From a checkpoint of a small contrastive image-text model: encoder arch pvt.
Rows from block 3 of the image encoder of a small contrastive image-text model, named by matrix and row number. Rows with one number within an expert belong to one neuron, the router's apart. Each number is 200 + 20 x the weight over its row's rms, rounded and kept within 0 to 999. All counts start at 0. After the name is the row's rms in percent of the matrix's.
Before each expert's rows are labels from the 100 images, of 14848, where the router gives the expert most weight on average: "strongest on" is what is common among them. Only what is clearly more common there than usual is listed. The data: flat shapes of many kinds, plain or patterned, on busy backdrops.
# router: router (encoder.blocks.3.mlp.router.weight, 8x160, trained with AdamW), inputs 108-159
# gate: expert gate (encoder.blocks.3.mlp.gate, 8x80x160), inputs 108-159
# up: expert up (encoder.blocks.3.mlp.up, 8x80x160), inputs 108-159
# down: expert down (encoder.blocks.3.mlp.down, 8x160x80, transposed), outputs 108-159

# expert 5
strongest on: pink shape; purple shape; its colour: pink; its colour: purple
router.5,097,223,222,207,182,226,171,192,220,229,190,182,179,185,201,160,210,161,196,216,181,211,208,194,194,191,190,209,206,179,212,225,205,167,233,206,227,202,196,222,178,194,171,179,166,196,218,213,184,225,148,203,217
gate.0,099,219,188,184,194,210,211,191,258,160,191,201,184,235,224,184,225,230,186,208,212,171,180,207,202,191,210,197,162,228,180,214,207,178,247,199,179,186,208,167,182,212,202,198,193,233,207,203,184,212,180,184,163
up.0,102,214,221,203,217,199,186,195,196,204,230,229,153,209,199,210,172,186,200,213,190,229,189,218,196,219,169,210,203,157,208,183,195,217,186,165,167,199,184,250,206,181,171,199,214,164,208,189,237,198,193,197,240
down.0,107,190,192,156,193,181,197,214,176,204,223,178,216,192,226,168,190,210,192,176,192,203,190,223,207,221,194,199,176,224,221,193,167,173,210,173,196,195,244,171,206,190,185,198,200,214,171,172,231,240,197,224,197
gate.1,101,178,189,185,216,230,214,204,212,213,214,208,222,199,218,155,207,177,200,219,167,251,211,180,184,185,236,216,158,173,190,184,165,185,173,201,198,199,172,184,215,192,210,209,217,196,208,171,212,185,205,216,209
up.1,093,234,184,216,193,178,216,164,203,184,226,178,194,183,176,252,204,175,236,190,196,223,184,210,205,223,175,210,176,237,205,181,221,218,205,203,212,214,220,205,159,225,174,208,197,166,199,215,164,202,221,163,188
down.1,098,202,199,213,220,225,178,198,194,191,206,210,180,234,229,226,188,238,182,226,184,204,186,211,173,215,211,223,200,206,195,167,190,196,187,231,206,194,199,199,160,157,220,222,186,187,198,182,188,191,211,218,186
gate.2,096,193,181,185,178,185,227,223,240,191,212,174,188,206,177,206,222,183,198,186,209,181,205,215,199,168,198,189,207,208,209,192,196,186,195,223,123,187,219,210,222,186,219,187,204,216,202,186,217,217,218,209,223
up.2,096,222,201,217,213,188,233,225,158,202,228,154,195,193,198,220,227,245,200,218,187,213,172,196,189,198,217,213,222,182,217,198,226,215,167,180,205,178,215,200,255,208,217,199,220,200,208,190,185,168,206,223,206
down.2,102,193,181,198,182,197,210,226,218,195,166,203,215,210,197,213,177,175,176,200,174,205,217,194,168,187,212,206,205,196,202,182,185,211,153,192,198,216,194,142,181,209,209,206,198,217,237,216,232,172,174,197,203
gate.3,091,202,190,187,193,222,212,210,220,181,212,166,200,215,167,203,179,158,177,203,249,173,162,186,166,240,201,224,191,196,200,189,178,193,199,222,222,202,241,194,200,221,220,211,204,187,180,215,220,228,195,177,249
up.3,094,235,202,212,199,209,170,212,167,217,185,225,238,246,187,187,159,202,204,194,219,178,185,188,173,199,209,219,195,224,184,205,195,218,189,198,192,186,237,178,212,217,214,215,199,230,214,206,207,203,204,190,202
down.3,100,215,230,175,190,201,192,211,182,235,195,212,193,232,197,198,213,176,197,183,202,207,160,226,199,167,208,161,214,217,213,214,187,209,200,192,171,205,184,249,205,222,192,217,188,170,203,205,251,206,176,175,179
gate.4,098,177,183,221,224,175,201,175,186,205,177,174,187,220,189,193,223,202,224,216,163,210,209,195,195,211,201,150,203,203,175,183,199,202,206,194,221,213,201,154,210,208,194,192,171,188,223,202,211,169,184,168,227
up.4,099,232,201,171,197,185,224,237,236,209,206,186,197,196,186,233,173,195,204,164,240,240,178,205,183,198,195,227,185,198,212,193,190,194,216,227,189,231,168,210,220,215,241,185,199,184,175,219,212,194,226,155,183
down.4,100,159,177,207,177,186,187,196,155,182,248,178,217,228,184,212,200,178,186,171,165,213,185,187,175,221,225,179,195,211,199,173,176,192,214,179,212,214,224,203,216,203,184,211,175,188,197,166,193,181,206,218,183
gate.5,094,163,187,190,219,218,212,201,175,196,195,195,217,221,214,162,205,197,212,201,194,209,204,213,207,179,222,183,210,257,193,212,201,201,197,175,218,181,170,203,172,195,175,202,226,194,169,217,210,225,189,217,179
up.5,090,191,193,164,223,236,186,211,197,178,239,198,224,198,246,199,216,218,234,222,178,225,188,227,196,204,239,221,201,215,169,206,170,213,194,194,192,209,149,189,186,175,172,186,197,206,167,210,216,187,173,215,200
down.5,095,195,217,205,185,180,205,191,216,216,184,217,190,185,202,183,222,185,182,206,210,211,176,200,181,225,175,208,199,183,212,225,174,177,230,221,162,183,189,160,215,205,197,213,175,167,199,216,187,217,185,171,220
gate.6,099,201,188,169,252,198,182,184,192,207,190,189,186,198,189,208,202,206,209,201,205,191,215,185,188,205,202,205,233,193,206,204,187,190,180,197,219,197,230,214,176,182,183,215,167,224,177,196,177,203,175,203,203
up.6,105,227,187,208,219,199,224,220,221,177,226,206,181,204,213,204,180,224,197,180,175,164,177,216,262,195,241,219,213,223,182,218,202,194,208,149,185,177,218,186,214,204,201,198,180,225,226,227,198,203,213,216,178
down.6,101,192,215,166,192,187,210,146,187,198,206,206,176,178,177,254,175,225,208,198,202,193,173,226,195,201,186,190,176,224,173,201,214,220,190,222,241,175,186,213,209,186,177,184,210,196,207,207,177,174,200,220,187
gate.7,098,210,191,213,208,191,206,215,208,203,187,195,169,152,223,225,193,191,170,189,223,213,216,195,181,188,235,202,187,213,221,196,197,202,214,179,216,216,221,229,195,207,197,206,179,184,199,202,213,218,197,193,181
up.7,101,212,193,215,225,242,179,194,205,162,196,191,231,240,206,201,194,214,222,241,180,201,180,189,178,232,191,189,239,205,208,237,189,190,191,234,180,205,196,202,211,211,239,216,181,196,190,208,198,191,210,209,206
down.7,104,210,213,207,194,198,164,242,219,233,186,202,230,178,226,174,186,196,210,196,220,207,195,228,198,227,188,223,196,193,202,243,200,177,181,201,211,205,187,199,192,210,175,195,198,189,223,192,202,209,209,188,201
gate.8,102,204,222,225,183,181,189,207,210,212,227,169,208,204,205,206,221,194,236,180,207,196,210,218,231,195,210,245,194,233,206,215,226,167,206,218,185,214,184,168,238,185,227,210,221,203,207,243,174,191,198,231,177
up.8,099,201,229,242,232,206,232,219,173,196,210,203,204,183,174,193,204,162,227,196,149,192,233,199,219,201,200,214,215,192,187,234,214,171,222,204,209,191,171,212,204,205,212,215,188,201,207,223,184,213,188,222,208
down.8,098,228,186,205,237,213,172,202,209,212,237,221,227,188,197,172,173,189,206,182,233,204,175,172,189,208,211,193,197,194,176,180,173,187,189,230,188,206,211,202,213,225,198,193,235,195,236,213,206,214,198,185,228
gate.9,104,209,169,226,192,225,189,218,216,229,183,206,216,201,187,167,174,220,219,167,213,195,193,166,173,176,207,230,175,207,169,234,206,219,208,191,184,224,218,219,204,219,175,188,190,203,162,189,194,191,200,195,195
up.9,099,181,200,151,218,205,220,189,186,208,225,184,163,202,185,205,209,159,211,222,179,244,238,184,242,209,194,226,214,192,236,153,180,166,180,193,187,189,222,198,215,193,222,193,186,209,213,194,194,226,195,236,206
down.9,096,210,201,227,217,195,181,174,207,181,191,198,182,179,219,229,200,191,193,207,201,199,184,200,198,193,217,212,209,171,164,180,207,185,190,218,151,205,226,215,199,218,174,247,229,227,166,161,205,202,225,203,169

# expert 0
strongest on: teal shape; its colour: teal
router.0,090,194,181,188,209,209,198,195,209,167,233,204,186,165,181,169,217,175,227,201,187,220,193,206,191,179,204,214,199,193,172,198,186,191,228,236,219,217,228,185,221,198,211,193,163,172,206,185,195,192,214,228,177
gate.18,098,197,220,213,183,181,176,223,214,199,199,171,192,203,196,188,180,186,185,254,199,198,175,188,183,229,194,222,204,205,187,209,208,192,205,195,182,185,197,195,213,204,182,180,189,211,207,181,160,230,231,183,246
up.18,104,201,172,161,189,241,246,214,198,198,162,206,173,180,191,188,194,149,212,197,158,214,216,180,184,202,196,219,192,221,210,213,204,177,179,219,204,179,186,183,198,240,180,183,189,188,218,203,208,201,218,192,202
down.18,100,190,185,220,246,168,166,206,188,164,194,181,220,201,193,200,224,249,185,234,186,158,166,167,151,209,183,202,216,264,201,188,238,202,217,173,192,221,188,210,185,176,202,161,218,211,181,188,164,198,230,197,190
gate.19,108,226,196,213,229,236,211,202,197,173,187,193,205,191,214,202,211,199,221,231,195,191,221,193,192,201,203,162,253,203,198,200,202,208,201,203,228,221,220,169,247,218,180,185,205,178,209,197,166,212,181,188,186
up.19,101,199,230,208,196,171,176,193,207,183,199,203,217,220,186,217,179,202,180,180,223,207,174,246,208,212,230,187,147,211,200,205,207,176,200,169,202,203,211,233,194,212,201,202,183,232,170,213,256,228,212,182,207
down.19,102,211,202,233,197,193,214,210,211,180,214,187,216,214,253,217,189,191,194,206,191,194,199,189,175,208,187,203,159,195,201,177,195,216,239,233,218,174,172,199,213,204,198,231,170,144,202,200,179,215,181,224,209
gate.20,098,207,184,230,211,188,191,201,189,189,157,177,183,188,217,200,185,224,189,215,193,191,226,238,202,199,163,194,217,205,187,201,204,170,197,215,199,182,174,226,160,194,201,173,185,143,185,163,221,228,214,183,201
up.20,102,229,243,207,176,200,195,212,211,223,245,203,185,219,164,202,191,183,176,183,216,210,202,189,193,196,178,209,208,211,202,196,211,224,188,173,210,201,193,209,216,209,161,184,216,239,217,216,194,152,185,217,202
down.20,096,197,218,226,194,196,193,208,195,186,222,195,183,210,230,220,207,215,235,251,195,198,198,202,209,155,203,178,199,218,219,217,202,166,215,184,199,223,205,193,215,214,188,178,199,195,207,199,212,174,215,207,193
gate.21,087,222,228,225,201,203,214,166,185,219,232,208,173,207,204,194,199,213,210,219,234,180,179,182,204,220,220,196,191,183,212,218,194,209,187,182,200,191,214,197,179,203,220,219,195,220,191,192,230,191,197,227,220
up.21,085,224,144,192,207,216,215,193,181,195,195,221,207,184,204,225,219,198,222,179,241,190,204,208,210,196,198,204,189,170,198,177,187,212,238,190,186,197,167,195,217,254,206,171,196,222,212,226,176,211,174,188,187
down.21,094,167,180,202,201,191,188,190,172,146,180,177,199,199,190,248,189,239,198,205,203,208,205,175,169,210,190,208,217,211,185,206,202,206,225,234,218,183,212,251,156,189,198,224,220,213,171,166,209,194,234,211,174
gate.22,091,195,216,199,204,219,187,199,225,219,194,220,196,199,187,205,204,225,190,201,221,195,240,207,202,146,199,151,182,176,169,186,209,194,255,219,227,197,192,184,207,219,191,223,227,188,220,215,193,239,194,253,187
up.22,093,175,229,215,197,205,188,213,194,181,222,184,200,185,215,225,190,177,224,229,168,195,164,204,211,208,190,212,241,182,227,182,187,190,171,179,172,205,216,203,206,182,195,200,241,193,216,211,222,255,201,209,238
down.22,098,231,205,211,191,172,208,172,184,224,187,195,179,220,186,222,203,211,154,234,212,206,183,189,215,215,193,195,197,194,202,190,208,206,214,193,177,209,226,170,181,194,212,221,190,223,194,231,218,184,180,209,172
gate.23,099,237,185,198,179,190,182,206,200,216,207,202,177,221,181,186,199,181,184,249,194,235,175,191,183,195,218,182,239,199,175,237,190,224,180,205,187,181,207,174,195,209,243,201,211,186,195,199,210,200,196,198,236
up.23,099,227,187,185,188,235,216,167,170,219,191,200,188,176,195,182,194,211,250,222,193,195,192,164,173,199,190,181,216,173,208,235,183,192,188,188,211,181,236,182,208,198,198,232,224,188,168,231,200,207,200,176,204
down.23,095,197,189,200,247,172,195,211,177,169,186,202,157,206,220,218,198,184,210,205,188,186,188,187,227,212,191,206,187,193,199,179,199,185,197,238,184,217,194,204,177,218,192,184,203,178,212,175,194,207,192,170,197
gate.24,105,237,201,175,187,163,206,212,168,201,209,209,191,188,186,181,201,211,216,203,174,161,213,205,189,195,220,210,192,207,176,223,169,159,216,175,227,213,179,225,200,195,212,199,181,198,249,214,215,191,189,204,170
up.24,101,200,207,198,220,214,190,200,209,180,238,220,201,198,169,175,198,170,240,218,216,185,173,174,208,217,193,177,197,199,234,194,196,243,212,184,199,173,212,203,213,214,221,175,178,195,200,201,209,200,234,206,205
down.24,104,182,214,208,221,238,216,200,248,161,177,180,197,206,192,236,216,182,169,241,190,200,224,204,217,228,219,212,185,177,229,196,184,231,198,208,201,217,223,183,179,235,205,234,180,213,201,161,185,176,196,207,210
gate.25,102,203,228,170,201,208,253,221,202,208,215,162,225,211,233,177,197,200,197,202,238,206,197,194,176,175,212,189,238,178,193,149,169,214,175,196,221,210,191,211,155,249,212,193,200,224,163,228,197,214,196,219,203
up.25,101,200,224,201,211,196,231,207,185,218,233,193,226,202,210,194,205,206,185,201,226,200,187,183,202,194,204,222,202,205,220,172,194,222,193,163,219,205,225,250,145,224,177,217,194,220,166,229,192,215,215,239,195
down.25,096,168,182,229,201,182,214,188,213,189,231,193,224,171,214,194,215,212,219,219,207,205,185,213,190,237,193,191,169,197,198,195,198,187,217,197,183,187,234,208,217,238,211,222,203,176,197,205,182,189,183,201,202
gate.26,089,163,198,206,193,181,193,227,202,177,211,166,170,211,192,194,187,227,169,210,204,219,217,200,207,235,209,204,205,214,163,217,200,181,164,195,213,198,200,192,200,175,181,185,232,218,204,188,213,222,191,238,192
up.26,094,168,216,193,159,188,196,239,191,184,184,193,178,204,224,226,190,196,202,207,202,203,216,179,224,222,179,200,176,188,198,224,195,191,195,190,174,213,197,208,201,201,184,198,182,216,208,188,224,225,215,183,236
down.26,094,205,177,208,165,181,215,215,223,209,204,169,202,218,199,193,197,221,200,206,220,252,216,219,181,183,225,195,211,207,197,209,206,195,173,202,204,221,198,239,226,200,237,199,196,188,214,165,203,186,171,199,201
gate.27,106,206,236,185,199,219,222,187,174,195,177,193,143,209,216,203,180,188,189,188,197,189,185,220,194,140,226,199,197,255,221,215,214,219,179,181,215,222,193,194,218,179,168,211,169,209,195,190,207,170,229,222,192
up.27,107,217,205,177,188,217,206,187,137,204,190,182,180,204,231,220,177,198,180,189,191,190,195,236,190,169,219,200,216,234,197,225,230,197,185,174,226,215,159,191,221,194,163,232,190,209,188,220,203,208,227,235,194
down.27,102,194,239,216,193,180,178,195,193,167,215,178,234,208,195,193,183,188,212,188,209,218,194,205,220,179,155,235,197,185,205,208,223,184,185,237,175,170,210,198,186,210,221,236,176,160,187,236,202,213,237,189,201

# expert 3
strongest on: count: one; white shape; its colour: white; its colour: grey
router.3,106,206,236,168,217,196,214,203,211,198,212,216,192,177,186,222,196,179,197,189,205,217,177,241,165,217,195,206,199,201,196,198,207,216,213,218,199,190,171,217,226,230,215,209,230,182,227,196,219,199,189,187,179
gate.0,115,196,209,204,222,197,193,203,163,202,186,192,188,206,216,194,208,177,186,175,204,237,191,176,201,218,186,223,182,202,222,235,171,199,187,194,189,176,214,214,203,176,199,164,218,165,181,208,171,219,233,192,183
up.0,120,221,224,199,192,201,220,199,211,176,206,208,236,196,197,214,201,187,191,213,215,172,167,203,217,212,172,179,195,203,206,217,188,229,231,223,180,238,243,206,208,197,183,184,176,218,202,218,209,228,188,215,201
down.0,106,206,186,177,224,210,203,224,207,200,196,161,201,162,194,210,215,210,221,208,231,173,191,198,213,218,168,216,194,176,166,173,195,146,208,154,229,202,190,177,193,209,192,189,219,187,215,198,211,206,198,229,186
gate.1,096,178,214,207,218,198,192,168,203,207,179,164,212,213,182,220,255,201,193,216,191,162,183,183,216,158,234,209,208,227,239,154,178,205,202,187,176,198,223,215,186,198,203,236,191,191,195,218,182,228,182,210,212
up.1,103,208,214,178,176,200,194,188,186,187,213,210,186,176,234,157,167,209,169,202,180,203,177,199,203,214,190,186,163,198,206,166,188,208,186,176,193,202,228,200,193,169,240,162,213,206,179,179,196,161,219,194,222
down.1,102,195,198,196,195,198,193,182,193,186,182,206,200,212,214,174,243,160,183,203,154,186,219,218,197,175,186,198,207,223,200,226,197,228,212,188,179,162,205,208,212,212,172,162,218,207,161,204,194,190,158,206,185
gate.2,097,217,190,209,197,199,215,191,197,166,173,191,199,221,192,205,196,159,196,207,228,222,171,195,190,194,234,216,180,223,194,205,211,195,214,212,228,218,182,157,208,192,197,196,239,231,214,188,214,163,168,222,190
up.2,094,182,181,223,192,210,184,211,194,209,227,191,216,207,205,204,191,189,176,209,191,200,218,181,200,228,204,170,184,208,193,185,203,202,211,161,191,192,194,237,181,230,197,177,202,191,212,200,239,189,187,189,222
down.2,101,170,211,224,228,227,211,178,215,227,198,180,198,207,224,155,229,178,191,248,165,234,199,195,205,225,199,167,200,227,221,212,180,188,204,198,178,170,195,216,175,220,169,184,211,219,207,187,161,203,213,221,201
gate.3,107,208,175,198,177,185,230,213,182,233,176,195,223,191,204,219,198,191,206,150,211,193,242,202,189,163,213,213,199,136,193,192,176,202,172,232,178,216,205,226,201,215,210,226,216,197,223,229,180,199,206,233,172
up.3,107,205,188,208,167,202,224,202,174,201,166,197,179,234,188,200,198,199,206,201,211,216,219,200,193,152,205,217,207,146,205,183,180,186,185,256,186,210,195,190,214,192,222,233,212,182,200,216,191,210,180,210,185
down.3,102,174,212,210,207,217,249,205,167,210,220,187,215,154,192,210,205,173,220,216,180,218,204,216,215,178,202,199,221,183,187,157,216,186,206,174,188,185,204,210,182,167,194,168,205,238,205,210,205,198,234,202,206
gate.4,101,184,206,236,213,217,214,193,173,195,206,195,189,214,180,203,231,197,172,187,209,216,228,201,196,207,174,192,178,225,202,197,214,227,213,219,176,204,202,209,216,224,210,189,217,257,247,184,225,194,178,180,201
up.4,109,177,184,204,206,224,176,203,181,225,223,193,192,197,168,183,194,199,177,210,202,186,154,213,213,199,198,215,215,169,205,214,173,207,197,196,192,191,184,194,196,206,169,197,214,187,212,213,212,215,191,212,187
down.4,103,231,212,183,175,207,215,168,195,208,172,206,168,197,211,188,207,137,217,219,218,165,195,195,221,183,210,197,209,207,182,222,191,198,197,212,204,193,232,190,200,178,172,199,200,216,185,201,221,245,192,172,208
gate.5,106,216,166,180,183,179,168,197,174,207,175,219,214,216,190,189,193,213,206,206,178,192,247,180,172,185,202,238,202,197,194,183,200,212,210,222,215,222,231,177,210,183,194,173,209,197,177,234,204,204,192,248,181
up.5,100,187,211,195,163,230,187,223,193,200,205,199,216,212,204,188,229,184,181,210,220,241,222,184,203,175,175,177,218,240,230,239,201,207,193,177,208,203,192,203,200,209,188,199,230,171,218,199,233,206,169,159,236
down.5,105,185,189,215,206,213,197,210,204,200,166,239,185,199,210,194,188,225,173,201,192,206,188,221,194,228,214,217,178,178,191,173,167,180,157,187,221,186,221,215,215,231,193,214,204,180,184,182,189,189,205,206,203
gate.6,105,197,262,239,198,183,184,183,204,226,199,191,210,198,207,247,196,180,205,199,179,201,192,187,220,192,219,240,215,221,171,177,183,202,219,204,207,184,210,197,209,216,190,168,199,169,214,187,207,195,169,177,185
up.6,113,211,203,240,197,222,175,188,199,184,184,203,206,203,193,155,223,210,173,212,230,155,170,222,194,160,218,206,176,161,205,219,218,214,178,207,195,160,167,216,193,190,221,170,193,209,224,220,197,205,227,209,224
down.6,102,191,213,200,198,229,248,207,173,201,205,180,210,179,211,192,200,222,213,200,210,212,202,207,208,230,165,212,213,197,219,223,174,204,220,205,174,182,224,181,166,227,206,226,205,210,207,172,219,195,170,223,204
gate.7,106,211,216,185,232,230,208,169,225,207,184,229,217,182,191,222,224,197,201,208,191,144,176,189,210,165,253,209,223,229,194,189,167,169,212,219,199,156,214,199,185,213,193,206,189,204,216,212,182,222,170,195,166
up.7,108,202,211,188,225,254,207,170,212,195,215,213,192,179,172,222,213,199,197,187,191,189,192,198,204,178,187,170,242,207,198,193,161,185,243,183,232,196,196,198,196,225,194,205,215,216,211,210,171,187,183,217,205
down.7,107,199,169,215,157,187,200,186,170,222,152,188,168,193,203,207,171,165,187,183,219,159,254,178,182,185,217,218,232,181,187,220,188,198,184,208,214,166,199,211,217,147,178,213,212,175,225,190,199,210,193,183,200
gate.8,101,216,189,216,185,231,203,188,208,211,219,213,219,191,220,211,187,207,204,195,204,190,190,184,214,213,221,208,196,189,256,182,214,174,183,183,243,211,158,169,208,180,231,237,215,175,194,202,213,172,207,195,186
up.8,101,210,245,206,174,194,223,190,189,211,176,178,206,192,198,196,206,225,208,179,213,184,239,200,184,187,200,207,220,214,190,167,189,217,195,197,197,223,207,229,189,204,192,227,200,230,231,220,224,180,217,172,232
down.8,106,178,213,214,164,216,223,180,215,189,185,197,176,215,202,200,206,204,226,211,169,197,202,171,204,183,224,200,236,189,216,227,170,187,211,212,202,204,204,195,198,157,213,207,190,211,213,221,181,215,234,220,224
gate.9,098,192,208,183,206,173,201,152,211,205,197,173,209,220,192,219,247,213,196,182,191,190,201,187,175,180,193,217,187,214,215,200,212,190,202,195,243,207,216,180,195,185,219,222,171,174,191,192,211,197,240,203,184
up.9,095,192,183,213,199,189,191,227,174,180,210,223,202,180,202,180,165,205,154,181,197,208,185,221,199,195,220,181,194,232,256,217,195,172,173,219,203,206,174,210,228,237,189,193,201,164,201,217,209,190,194,199,206
down.9,096,197,187,229,205,179,186,189,193,220,214,192,232,213,178,167,205,206,187,197,228,201,198,190,209,234,176,200,179,197,204,215,185,252,192,217,175,169,195,190,179,240,202,188,217,224,182,176,213,200,224,215,198

# expert 6
strongest on: blue shape; its colour: blue; frame
router.6,099,150,185,197,204,183,178,217,179,203,236,204,211,242,187,199,172,222,184,188,184,198,170,163,214,232,219,154,182,181,211,192,205,189,203,191,223,209,196,214,167,180,210,199,191,221,190,182,213,191,224,149,210
gate.18,097,201,179,197,187,195,239,194,230,199,200,184,192,234,220,175,237,193,194,184,171,159,187,174,183,211,160,194,195,194,199,226,227,213,199,170,250,204,206,190,190,204,208,196,195,174,200,193,190,200,186,184,183
up.18,096,177,186,198,191,189,262,208,202,202,218,207,202,211,203,181,207,204,206,212,202,167,173,173,193,219,204,199,230,196,196,248,238,199,171,176,203,211,207,178,199,196,195,176,189,194,191,195,171,182,209,205,201
down.18,097,200,207,172,225,192,187,176,205,194,189,172,245,191,219,167,201,235,227,221,189,208,205,227,183,199,214,178,213,202,196,211,199,241,223,192,182,156,197,188,183,191,209,164,215,211,194,198,213,196,218,189,164
gate.19,113,212,216,212,189,199,152,184,220,200,199,244,195,206,184,223,216,210,168,219,178,170,191,218,192,205,190,239,192,186,199,188,205,186,212,215,181,206,204,233,222,218,196,208,189,175,203,240,165,198,157,191,169
up.19,106,218,200,177,204,208,188,198,180,244,194,174,188,172,177,201,232,212,220,213,228,217,200,207,226,216,209,207,178,227,241,237,166,196,201,166,185,188,174,202,185,155,244,177,213,206,215,215,189,210,172,192,188
down.19,106,198,234,198,199,188,224,211,241,166,224,204,209,193,187,189,230,204,174,201,202,191,196,192,175,235,204,199,179,200,203,190,174,189,189,183,197,195,224,175,164,216,168,201,184,197,192,199,222,185,205,198,218
gate.20,094,168,190,247,210,166,216,192,183,232,224,171,217,214,220,188,188,175,199,194,188,248,168,208,197,189,226,216,204,196,213,227,186,199,228,171,183,157,208,221,217,199,201,179,192,198,213,216,229,195,165,206,216
up.20,096,185,197,184,205,212,227,189,152,213,192,192,205,216,199,199,209,248,205,211,206,209,186,199,169,197,197,188,212,227,240,173,195,177,176,187,196,208,222,212,225,234,201,193,177,215,174,219,220,188,183,223,216
down.20,099,206,201,208,189,190,189,189,153,217,206,236,201,179,231,179,147,204,167,173,199,173,161,214,172,191,201,187,227,190,188,193,187,191,196,220,186,207,169,236,243,225,225,203,214,216,189,193,191,195,188,200,187
gate.21,102,176,148,179,197,175,193,219,195,185,241,201,222,189,231,178,196,176,210,148,192,215,193,193,197,172,212,159,214,147,176,221,219,221,201,202,226,181,227,211,185,204,240,170,174,222,218,216,200,240,207,185,165
up.21,103,215,241,224,196,167,200,194,199,191,209,200,196,182,199,175,213,185,167,241,240,180,193,202,160,200,187,193,222,205,189,192,174,235,245,226,183,194,159,206,181,195,219,185,210,227,199,149,193,179,229,228,245
down.21,102,178,231,184,201,178,213,185,179,191,171,181,195,171,206,216,180,225,196,208,180,207,192,186,166,178,245,225,223,225,205,191,177,199,208,178,197,177,212,182,182,189,192,190,240,242,221,212,212,183,175,194,230
gate.22,096,194,161,181,197,195,194,185,205,196,205,201,210,203,194,240,175,192,197,209,244,204,194,216,215,210,213,247,218,190,188,198,207,205,170,200,218,215,187,217,203,194,180,168,186,185,187,195,186,201,184,162,225
up.22,113,206,191,233,215,170,187,172,236,184,195,193,211,214,190,234,215,204,205,196,207,169,205,226,258,218,228,212,188,202,217,192,207,199,217,190,189,173,177,196,166,198,178,209,200,161,168,211,169,199,180,176,215
down.22,103,210,219,180,162,223,176,181,193,180,193,156,213,214,204,218,194,229,206,193,191,190,240,211,213,186,184,184,193,215,186,202,169,199,197,244,210,174,207,197,191,193,215,213,223,242,250,208,168,183,171,180,220
gate.23,095,213,181,213,191,190,196,202,173,180,179,219,200,203,204,209,204,205,182,208,222,198,192,210,201,165,245,221,188,177,176,174,195,197,173,217,153,174,168,222,204,193,212,176,164,180,168,209,247,177,233,197,203
up.23,095,239,173,239,197,210,204,230,190,194,203,216,203,213,188,186,202,193,188,216,218,186,186,174,163,203,171,233,233,197,235,241,207,203,218,199,214,201,215,221,197,198,226,198,227,187,178,176,193,191,225,201,204
down.23,096,159,162,186,202,209,206,216,206,191,202,218,196,212,182,198,176,209,209,240,202,211,175,177,220,218,239,221,164,228,213,202,207,179,188,218,207,192,201,193,229,197,250,222,176,171,143,207,183,209,201,198,172
gate.24,099,212,220,229,239,196,186,225,210,173,186,221,193,212,157,158,182,158,174,159,190,218,203,251,210,218,167,243,176,199,193,190,220,166,183,247,239,196,214,214,197,191,193,190,185,200,175,218,228,221,214,192,211
up.24,105,205,200,204,238,173,198,205,194,179,179,205,207,218,199,183,207,178,194,228,203,200,207,174,233,184,194,198,167,209,158,232,163,205,195,241,169,186,220,212,189,206,204,185,197,220,156,201,239,224,200,174,240
down.24,099,219,163,222,213,229,179,199,159,194,202,204,224,193,165,181,190,208,241,190,210,207,207,185,200,188,168,245,161,171,186,251,185,183,150,186,188,167,228,208,184,189,189,205,183,168,201,199,207,220,195,211,206
gate.25,106,196,195,212,189,209,192,240,189,204,195,206,192,172,178,220,195,217,220,214,188,213,195,216,188,215,214,226,166,173,192,203,189,194,197,210,198,181,175,178,172,151,219,192,200,182,205,225,221,181,145,171,227
up.25,103,223,219,176,223,211,203,231,207,191,185,197,167,225,218,164,202,180,178,185,203,187,220,190,165,188,208,192,222,206,205,230,219,195,204,208,226,218,224,240,244,224,199,172,179,200,205,215,203,217,218,205,179
down.25,109,167,179,196,188,227,210,223,209,222,227,217,178,202,226,204,177,193,187,209,213,214,185,210,246,184,211,210,190,189,221,204,163,182,175,190,164,206,210,182,226,192,194,177,192,197,177,222,201,199,191,187,188
gate.26,104,194,201,201,198,166,187,203,198,199,186,241,192,184,178,212,203,237,226,206,206,219,209,225,240,185,173,201,161,218,188,183,219,201,174,213,206,200,211,195,186,212,217,230,178,200,187,209,176,168,185,188,171
up.26,105,224,202,170,186,172,210,206,226,190,232,158,204,207,208,187,189,173,201,176,200,198,214,230,190,197,236,200,202,217,184,215,194,186,209,217,163,226,205,160,183,194,203,177,214,187,205,189,232,206,190,209,212
down.26,098,168,221,187,202,174,225,198,218,179,190,207,206,170,191,174,213,195,191,199,220,193,207,188,199,174,189,228,176,185,192,205,189,195,163,224,207,206,166,243,185,213,177,234,227,181,227,217,188,217,206,203,178
gate.27,109,191,188,187,201,228,172,204,231,209,191,183,205,214,182,186,203,208,189,131,187,198,190,186,201,215,198,167,237,199,178,223,159,205,215,177,185,209,181,170,177,205,216,213,217,212,251,237,215,191,205,202,223
up.27,108,185,225,194,201,189,217,168,161,206,187,175,189,216,220,203,227,177,195,234,232,210,204,193,170,166,203,213,204,235,242,187,221,197,197,222,200,184,198,190,215,221,181,201,205,186,175,174,195,164,202,245,219
down.27,101,195,247,194,186,212,220,218,225,238,222,220,197,224,198,199,184,233,211,207,202,166,206,229,229,188,196,202,178,220,223,204,205,217,203,186,190,177,178,182,216,170,175,208,217,191,204,198,213,169,190,203,189